A small model that predicts nearness at each pixel, trained from scratch.
Model: 48-pixel images, arch unet, widths [48, 96, 192].
Data: 97500 training examples, 40.4 epochs.
Rows from block 9 of a small model that predicts nearness at each pixel, named by matrix and row number. Each number is 128 + 32 x the weight over its row's rms, rounded and kept within 0 to 255. All counts start at 0. Numbers have three digits each.
After each channel's rows are labels from the 100 images, of 14976, where the channel reaches its highest value: "responds to" is what is common among them. Only what is clearly more common there than usual is listed. The data: rendered solids tumbling over patterned floors. In brackets: how many of the 100.
# conv: 3x3 conv (model.decb.0.1.conv.weight, 96x96x3x3, each kernel summed), inputs 0-95

conv.59:145145164138066129151141150130119076174131167062138139111117143151104169105181121117158126119168139120070096130167115133164108138108105078084085133112127117117141158083094133100096124056139108010126110156111109101124115127065096100087113099122166137138165089096128084121061097132064114104
responds to: count: one (58)

conv.29:097087115119136118086100083150154106086073092070132127110133100167127037139160114090075149090139125103155137089139110142169115153150089119147099153124160134137142079101139117166132142070164193115055120136152147129162127124165154180037121175175144160102092142141150145105161136158175150100
responds to: count: four (51); cube (26); torus (25)

conv.63:185145142141114156151112107075117135127134122116103128140085119122110123115196060078076093165134086089141077131116065112149101130161089084096134118112094125099140061077043121105158104128072148158158117088127099106123077131077083122142109134082117142061088091138100082141143119088151118154
responds to: light from behind the scene (62)

conv.67:124162166174150105127159149149145162070130128072088150068147170132107195118050133105145156148060097134068120162085151140081120115100101066117126096101113146097179117135127109164051096152111126097103121105145143107139109168115048110167103126206149101127122094135101107138116101128143114111
responds to: count: one (55)

conv.93:130072148145074117145117134069136169071050099110134121126075114112139171099184096125170179141134108138209155161090142172074127126071147117106104115120093143097147123056105139122117129141121129158152155168117177126129140105118121069148146080123117064143116130122129207194100119152110138121
responds to: count: one (65)

conv.2:084114104133171123182127108069100100138132138068094104152106133095112078094131110112125094078176132161116084123122082093140060132121077158151119083083077125082102082161104104104165087111102132131150159111061119140109078118158177101113104108108086117069084079132109159082117118079079116123
responds to: count: four (47)

conv.87:129127077080119116184067140148150120165144133129100128119132077096122037150162147159142107136114107055039124126115081130113130082125144141089120091143133111107070119093147135121164093097126072140154123154111124132163147085146117072202134075137113093126154128069091156089065127120106156107
responds to: light from behind the scene (59)

conv.36:130200158174160124100142114107154139088152061162149172149130138136132113092017131127139163116132189166096193137095126124092159116166173114112112129101138093133116161169146154144069134192123163149126156131111136142121159151155094157135107176151155138098138171101205069110170141118141135166
responds to: count: four (47)

conv.60:071092095099147177169078152108129123166120120089092116111114140148108102134095094137136106148092097125048096177118141117158092107071079100133150128077124103126136125097067140132109125115114108136112115141171113187128133218081125182138138097172044081148108100134116112109060141121114083161
responds to: light from behind the scene (58)

conv.16:178091145197099100154158096155120118112186123089098094199097104114113118142124029115128116152158153108168125150159095126198094129081155133075147127144112113091101068120126117146142097092126103103107132186086168080137099128143143117118067133117115095107113116149180166058156149100104135097
responds to: grey object (48); white object (43); sphere (29); its colour: grey (28)

conv.4:167060095171082223152140176134117102101149084134118101086104097095135110109158092155115042120116106153157092115125105110068096121173139128119128104165115125106114097136130119114179125129158078106102165053115140144121110094131082082113164124064051150138121112118168127115147165135122091165
responds to: count: one (64)

conv.61:081162150157160144166111223157133175168166109177165152085128172127133135117136080129101128075119100126175097061132087095096119115164118120096124117150120135108105138129128183139127122140124145135179145142104107119113137168194069069115145113086088132117146133116133121107200151025093118113
responds to: count: four (50)